Weights of a small CTC image transcriber.
Model: 4.27M parameters, arch xception, depths [3, 6, 6], widths [128, 256, 512].
Training: muon at rate 0.0039, 6400 steps, batches of 64.
Data: trained on short English words printed on busy colour backdrops, 4.5 epochs.
Rows from block 12 of a small CTC image transcriber, named by matrix and row number. Rows with one number belong to one channel. Each number is 500 + 25 x the weight over its row's rms, rounded and kept within 0 to 999. All counts start at 0. Numbers have three digits each.
After each channel's rows are labels from the 100 images, of 14976, where the channel reaches its highest value: "responds to" is what is common among them. Only what is clearly more common there than usual is listed. The data: short English words printed on busy colour backdrops. In brackets: how many of the 100.
# convs1: first pointwise conv (model.blocks.12.convs.1.weight, 512x512x1x1), inputs 206-308
# convs3: second pointwise conv (model.blocks.12.convs.3.weight, 512x512x1x1, transposed), outputs 206-308

convs1.431:537494539520512499486528468509513530487558534485492504506478492456529503529514502462501539530495503514490518464480464481463496455507481481523539531481492494535507510479504513465514501480518481505517497491506483493484450519469487523489477525537473544466520497465524511475503527499449535474470500531474461473525
convs3.431:518504455514556505492476462498529507527523511532481475509481510511521493488455593492547477517506479523496528509539512487537461490496487502514485523464543483516469474503514478492493513520494514480482524461514508483449513521511567524509508445493533500471550468477488523483504558485559487544509471525519458489525
responds to: the letter a (92); the letter r (84); the letter m (59); word: arm (41)

convs1.422:511493505518536505536496514482517500516500465494515487471495486485494485478525532480499497493461493542545476495550520505508523489432478517479464477546434503503443519490496526510515538508497468535537484533539480466542470486513520493527476489499474495505492493440521476543552549533479513537498467532471505513572
convs3.422:510489507481479482481509493538517450506531502495501517478524487493514444475492465502527462504479507517543482493513481496465499486547532514486481455509509554550507486534505512474486491485485553499516520493503465486499530534483548464456534545503483496509508463526520474467512470503507546453530498515488501472458
responds to: the letter f (46); word: edge (25)

convs1.229:556510473519516481501480503500511463522469479485526504459499449516472484490508487523498500495487503488515462487478509517521542466483516457479543483528517498486516513545476471497555516502463497493542484504532475501505482506460520491459525503499524488500481511523548462486496520513462483478460484484542488527493
convs3.229:480575490507478494477484506539492467462456496506483481508486493487488509530511529497460499477508506495464519473509498488509457455510498496521485491503512481462511480528464513490461510559453488514509529493534516445482490508529506494504497545470511528506542493536533501497514502509491481484484496527516474468505
responds to: the letter a (71); the letter d (59)

convs1.353:466514517479472528487544519459510493532499494498532538486496516476496487554494516547516448496496509518529477505525511544518484477490523501486468484489497464446501470508524492539457534487501464542459500498473505518558534502496497513465504453496511532456542485513462503467450510486515510495524509496475517492522
convs3.353:484518527462506463462417489551542503522476473460512473537484492507500520474490475474458496486506494474469505472509508500515510505523499492540512517458529483473475507499499504503496497514510490495501480470486493493466476525468466478543497511467547512517506460490478478506528489507476501489516497474516530499520
responds to: the letter e (100); the letter a (63); the letter p (58); the letter b (30)

convs1.445:500501535528508519499473513509527513511508447479491473489480519457512489509516486516494479521451555506503501496505505507508498448507453546522478523517523511485487514506483516512477541514457526541499522526510479503492467472517496489477541509455487487516511517443531494506515497452495529482532522514536512481477
convs3.445:506471438480505513437471476504519503486495496512510488482533484475506514504495479484475492495479535484490481526522501489530526479483492507472523545487520575499521523468519514450489492487533486483517491529502528410464484488469500522486528516496508525498484501521531485508507487500503508510462523539493509522492
responds to: the letter p (99); the letter e (77); the letter n (64); word: open (40)

convs1.323:510516493490518481492468472510515512485487483471536470502509482499540524525459505479481478478484498483494485517462462458523520550509508547476477543437488527525503495500503480532507490464469495543514553518511535480455485467525544484478518522543460484478527498485478510500505519509524485456526489477462504558503
convs3.323:519476469490478529482490515522540450486497510478498502489505516521446473442495467491482479469515473515472505492454476492545495481491485435449498463519450483517496462524489538514482514454499481515491539522497481424513462464510508483533488514501530507540521528482548516532524473500524498501517521477547483515495
responds to: the letter f (83); small letters (63); the letter r (52); word: free (28)

convs1.59:509500499511431531505496524512529476506530512490478454491477528496487485514486481594504542478464502452535497522479489497512480523455501507489493467481502497497477499473478515488532486489485488480506504497471505458488450483503524473528529521537541496508501497483544532502491504499458483521506521446480516489508
convs3.59:510476462521478559491469502466509518497470468531500501492483497517465518500496517542520507492507484505504548458478532497465505507507498492477510494486541499498477497503493527484476485515502511499500517484496494500496466546489505470497541485512458500535494501482499473544482462487514493497501456527458464484490
responds to: the letter a (84); the letter j (67); word: jar (40); the letter m (31)

convs1.292:457539516497521525520530496487474472486529511476453482513533507540483487493530526527486510511442467470489500537528504495514545540495524475502500494456560475481532484491476482504482548487492534506521481485536545465469514490484501518502531535523503464477467494512466510483464466562516509521546511479519543561509
convs3.292:465507528464514507488530488453471474482480511504493466529507524478495479516518475479542458544469497490499514511480535469498492500498486548527511498494500461587490506497514506503540504527509458530524512518467469525522537501491468499485491468491487469523528506440507517509505534461537524471489498463557468456483
responds to: the letter a (100); the letter x (48); the letter k (44); word: taxi (41)

convs1.24:494494503529482512489524513483523519513495471498484511480522492496501529501495472470522513480544513491507546500534500483496459523512487492517515549493458541524476470473499490519468509506511496562531479528496509531519495498508519467502521478504451519508487515528492471530457476498500499460471499489494464483494
convs3.24:505509454519523505511508499444496531501540510456466480487492526510529469477480488508545449477518486497521509504456488497497452468488512488543519475472494524461497483494513508494481442500445496539530486506500563492489463495517524483496521501524556524518495523506494504517547497470520480525493479487483548502506
responds to: the letter m (82); the letter o (76); the letter n (68); word: moon (31)

convs1.482:518514491425493529492503460506468502507518468531495499486515493522469521500507523464471465483478484505485449466512507504502480511526482531481487508472501505538450501488453499555546522499471483498494503499497489553522518560465527444494501520465517484508480489479456499514485525495449513484482483467487534500503
convs3.482:496535506553495535480489487497473498508488545504512515486517522542492495527472508524493456504503491526507507568499487478518465531497470523491472429466474502554468466500483488503512488525496492477496478510522476501463505526509513496462495532538524438492472477518489500520530494504513516480550510523509487513545
responds to: the letter a (88); the letter l (61); the letter t (50); the letter b (46)

convs1.417:533489505482509495494512525478502506460495515490537499495512491473469483494461523518470540502466538499463472478522483449488530442511503537482483511503498475459524466484545517485507485503478462521508512479473522529487513488495537515492510538468523448494481510499508518470497493495493468569542499509469505497500
convs3.417:514493523481492495506472526490486499522540487467517566513499531469475494506513461507553523469527561508453549474450507486483438491537503521558461466482532489536533509522489515515553522468481520496485487526479466498518534495486472472476530514500513525508496474512554446526505507497504482512477509537485459481534
responds to: the letter p (87); the letter l (66); the letter n (49); the letter u (34)

convs1.149:526475488498463476463506442535478462489524490490496518532532511543493472518505501531521500493494494507463512440511499502485461470426494495470496471521474554473512498465495509532505485515525504499496520542482542464482507451538463502519495472482530455498459503550473455544515512499498515507527484481489470473497
convs3.149:488516456502502499486491489500545495470524502520516463463452496492462498511467575451530501522479520467509482534499476537462505533491500545502528537528489502459517523484512524525478522482508539438500498525521491521504516461511523512518499519496503498508498507477485510507493505480514493500476508546547461499514
responds to: the letter p (75); the letter o (64); the letter t (46); the letter m (32)

convs1.384:534506503526520479491459515493519486517465505524526520486515486408471503537462486490490493483484477475499462540484478494475516480459478482503485492489496533468497467488455467524529448514487501543520476494503470492486463485512515488481567512549505539507471476545471459501498508499461491495501493470489508513506
convs3.384:501520555492484486508522480481509513504525512535524484550496517486502532549531519493500475439486511477481511509504500506510497526541466493504495478445509480488477505477498516533509525517508507520498476547485504545528478519490480539546524534502489541492519495488520537494446479477524488551544521496470522493533
responds to: the letter a (77); the letter t (66); the letter g (40)

convs1.60:520480515468495471489495472486522544489522540525486531500505484511499535547550529495519545493492517505516535513457475499495506505480484485526506515500497480493495474481470497517457528515502483514488522497493467543462472500515502493511514513496455521511488502522484511503444466517516514505530486441470482526518
convs3.60:510517466480528458514482517486514481490477508504492528451473523490503467525473488511498514501501484474496491503505454494515509475479513462465504525478513527484500470491481428480504503504487487482499486453493494440450500464514484509500508455452489524500523466519508475525488529496534507493491464482481483448523
responds to: the letter m (83); the letter u (54); the letter p (41); the letter s (41)

convs1.192:492504453510548523525503506496439495473500509476523514467484440468467506497497460521525502488487466515510540496515514499501524492491563524531523478539467505481510477486503500544533510498499551507505504502510482496503503496517508502527509512551494491520489535531517497494497492485494504557491520463500531512482
convs3.192:481524473489491516538524513519438477506543470527493494468503573501518517464521522547524479485484475511511514503518525431503505474490523507531458502494476496513552451479479501507479512496473489499512519508525509458515485517519539576495495485575526495465496476523493513462523519532469503554515492502526531464482
responds to: the letter m (94); the letter r (53); word: time (28); the letter u (26)

convs1.244:507494522498468506488559513465519468546529543509550495546500514484485476552473491493486519485516518466534526486535546491512535503543478527506548509521505500512503514513545522441612515479516506461539482486476463500482512485549493518510453498499497448524496517532517512506502508492520544498481474477523505483504
convs3.244:510555490522512508501502511511511489517475537514553524500530541474520496508445498494504532492502511496546501494509492495465452454495505531517521510494464532497463550518499482498496538492513422521514544510555510508546464495514467492499502497510539520500482481489506537503456502492527476481510482473495512540549
responds to: the letter e (96); the letter n (92); the letter o (73); the letter b (30)

convs1.355:514486522498536539485507474463476503523488506493479491500463541524502534539561486516505523483524499509533469487518501525506492516469453529488495487471493507468509514500516481537465497513482502525508483507499515525517465442488502490545454501535461529457523484503413515510500465503509491496507537498497493526487
convs3.355:476489471516517506516542498502506525555512516535487463487489498517521505491490499493488513539513494504514546525505485528521480494456508511517490484523508549544539513462504491526488497521505512518481498536518530473510512504509524491514509463484471537473534493474539523499518486506484499522492486543514490514447
responds to: the letter e (100); the letter h (63); word: heat (28)

convs1.268:480511493499488476472512498491499492487492492470474486482473475479476509483502465478512509538463533450510474432454475471531454473504533482541528501500516502501500487531501484496460499531514477509505428508488495501531485500541494535467563470466537530498517473518528514517514481524501542525481504479503504503460
convs3.268:531505521521481506493481475491497479494541502583460467484523513508479478497492546492453527486545538555448465444522459500497463504533472501507521490501522487531523542496512512501511498497477527501502511519498527518527430501477511511508509522492512540499464497481470486509534525518444509460530475488496509515450
responds to: the letter m (97); the letter e (77); the letter h (38); word: home (38)

convs1.412:526518464505500509512503485503502545525481513459507525510504454540515541490513459509523468478471507495493545518481486513498440476492468530474520515478453530485513469465497538489547507521518541482508499509512484531467474482416493508561485495498491513493491539476525519472507462509486524494464482510441511514483
convs3.412:493489497495485519503519470502523483466486485507480464501483469492480507495499506534494481532537539517495504453525498518478525505526525516503488477488527494477474548501507523519490544530485539490487492488542530506523473479546486485510496542491491472507507503511459501519502460498489518489509441511503490495491
responds to: the letter m (100); capitals (67); the letter p (39)

convs1.176:477476488490481537479491476502505505454504493503518509495455546496530545521513509470497494480485479520484477477520507498468493511533472478486513482488503472481483488516472456502475500472506472470509510505488494434491505451483488490550489486500500489493488521478511510499496504498489502543502494457516513475489
convs3.176:511531492473498513503499545500504421511553500496485485501491512523511533484486493495469511495518491512539470549475484523486489486469481535490521499473496486461479466540473501460501465518496507494510474496487465540446490508476500500580494471490475456504494480516496475509533509548499534501469521497573491485445
responds to: the letter a (87); the letter x (80); the letter t (60); the letter i (57)

convs1.266:504478477532492527479544477504512512495498493538507420510502514467503493484487545494509495509488501511477501488519528465493471486478494485499472446483537509494491501491535483537492483476481423519524464505484519486500509464532482524529533472478542497464517500523478489473496500479482492504531519481514435533511
convs3.266:481516478463486491483500514479523489536486530499511501516493515482490580491472499500473478484522509474478490500515434530542510494538486545522502484471515539498504486533499521518503471552502519483457491526529516486475470495535540507503524495573520499482508502462479481493486460513507499506542512469472519517521
responds to: the letter e (89); the letter s (57); the letter c (37); word: sea (37)

convs1.232:450489483460452500495508517549496509529510520462481537542473512476519442519548533503542509463496540498498516503525505504504499489504514528485539540483522499463530477530483479538519510509467500479522471515511491496477460518489473515493480500484548482489562528495479526481502510490461457496510446515482455464492
convs3.232:493506503504481517490509544520501489512538476507521501508475550511537504467512495532478498483471527471475559511485524483551499549499481482528520496482505486509497527497538509529513528505512502536513477513538509484498531511478547506497501517506511499538514438525501534513515531488497503553464529487530538500500
responds to: the letter m (76); the letter n (59); the letter i (54); the letter d (43)

convs1.448:503523516530530487511480500491445516513518497524546492486495487501491485520520510450518519514501521513474522510525516495499445470526471491491523525509510531504503503523502502509506466500480538555470492491462505507462494522492491542468553524478494465490502543531500527494505543494484483516525519477478506496511
convs3.448:508478507466535464496519510520476479479471508439493511476458485507502478498515449507532492500510464547508472515482507482503545491490481499573516454531508490517461485524467501501464462488524521467486539504490482528514468489493516501469559470495537522477471492507470507519519508413533515476483517527512500477495
responds to: the letter m (84); the letter p (66); the letter u (34); the letter j (32)

convs1.153:501498493517500530501460480441486506508465576497500499513508514527522519560512463500534513471517548501529562495519505489516495496490472505492498463509511462510494508506500497516524489524571571517479496474471510499526514597506548420505521531516469529476492494528538487511513485513512461506476489532514514526510
convs3.153:484491473494519449476478483493503499481515519500490471514499507517468536569490532505494496523494546471478522466517494472512462474491519499507501496511492474471486506492506499492519506499511476462502478475487512497470524464490490491510497502439547483475562485464511529500478486475500481530510513493464508475495
responds to: the letter p (98); the letter o (86); word: top (38); the letter h (33)

convs1.222:537498504477514478463502476523478483545536510509527501515519492479498515487508496508437505484482492487528489462493496511499526556491504486490447478492522499553497487537502540502504497452491495544503498502480496493607524498529487484501500498532510490510492486517507500481529526508534528516506523486520512526484
convs3.222:502487485529494556463487486486533497494527544500458492467475472475515518528489501577495546490508482496445490487459475499480517511481497455547486507489534470497475482465483470484518500468500483473496458518496470522505501467502475487466492476503518485485482500489454478468446537475470478526525485441500492524468
responds to: the letter e (72); the letter p (59)

convs1.413:498538523504520543515490534499478485526518491474503533510460469540531483509511505422526492480515438476488509500525501559491495491475486473492512479475497481505526484494505508493526510494509443496532470479472526506531517535475485560512454518492494547449462512524464538507508497488484489484497502552518502515533
convs3.413:496467479449484462523522517500499476468494503521521483496518492522520490513511543575528505524464484501521517470519547492515529453495515512489532512474495540517525499487496512514468502512520497524479511489525456532526502579492510474504524505463472460506508515525539511485517490536533517498469478500514470518498
responds to: the letter e (100); the letter s (59); the letter r (58); word: rose (31)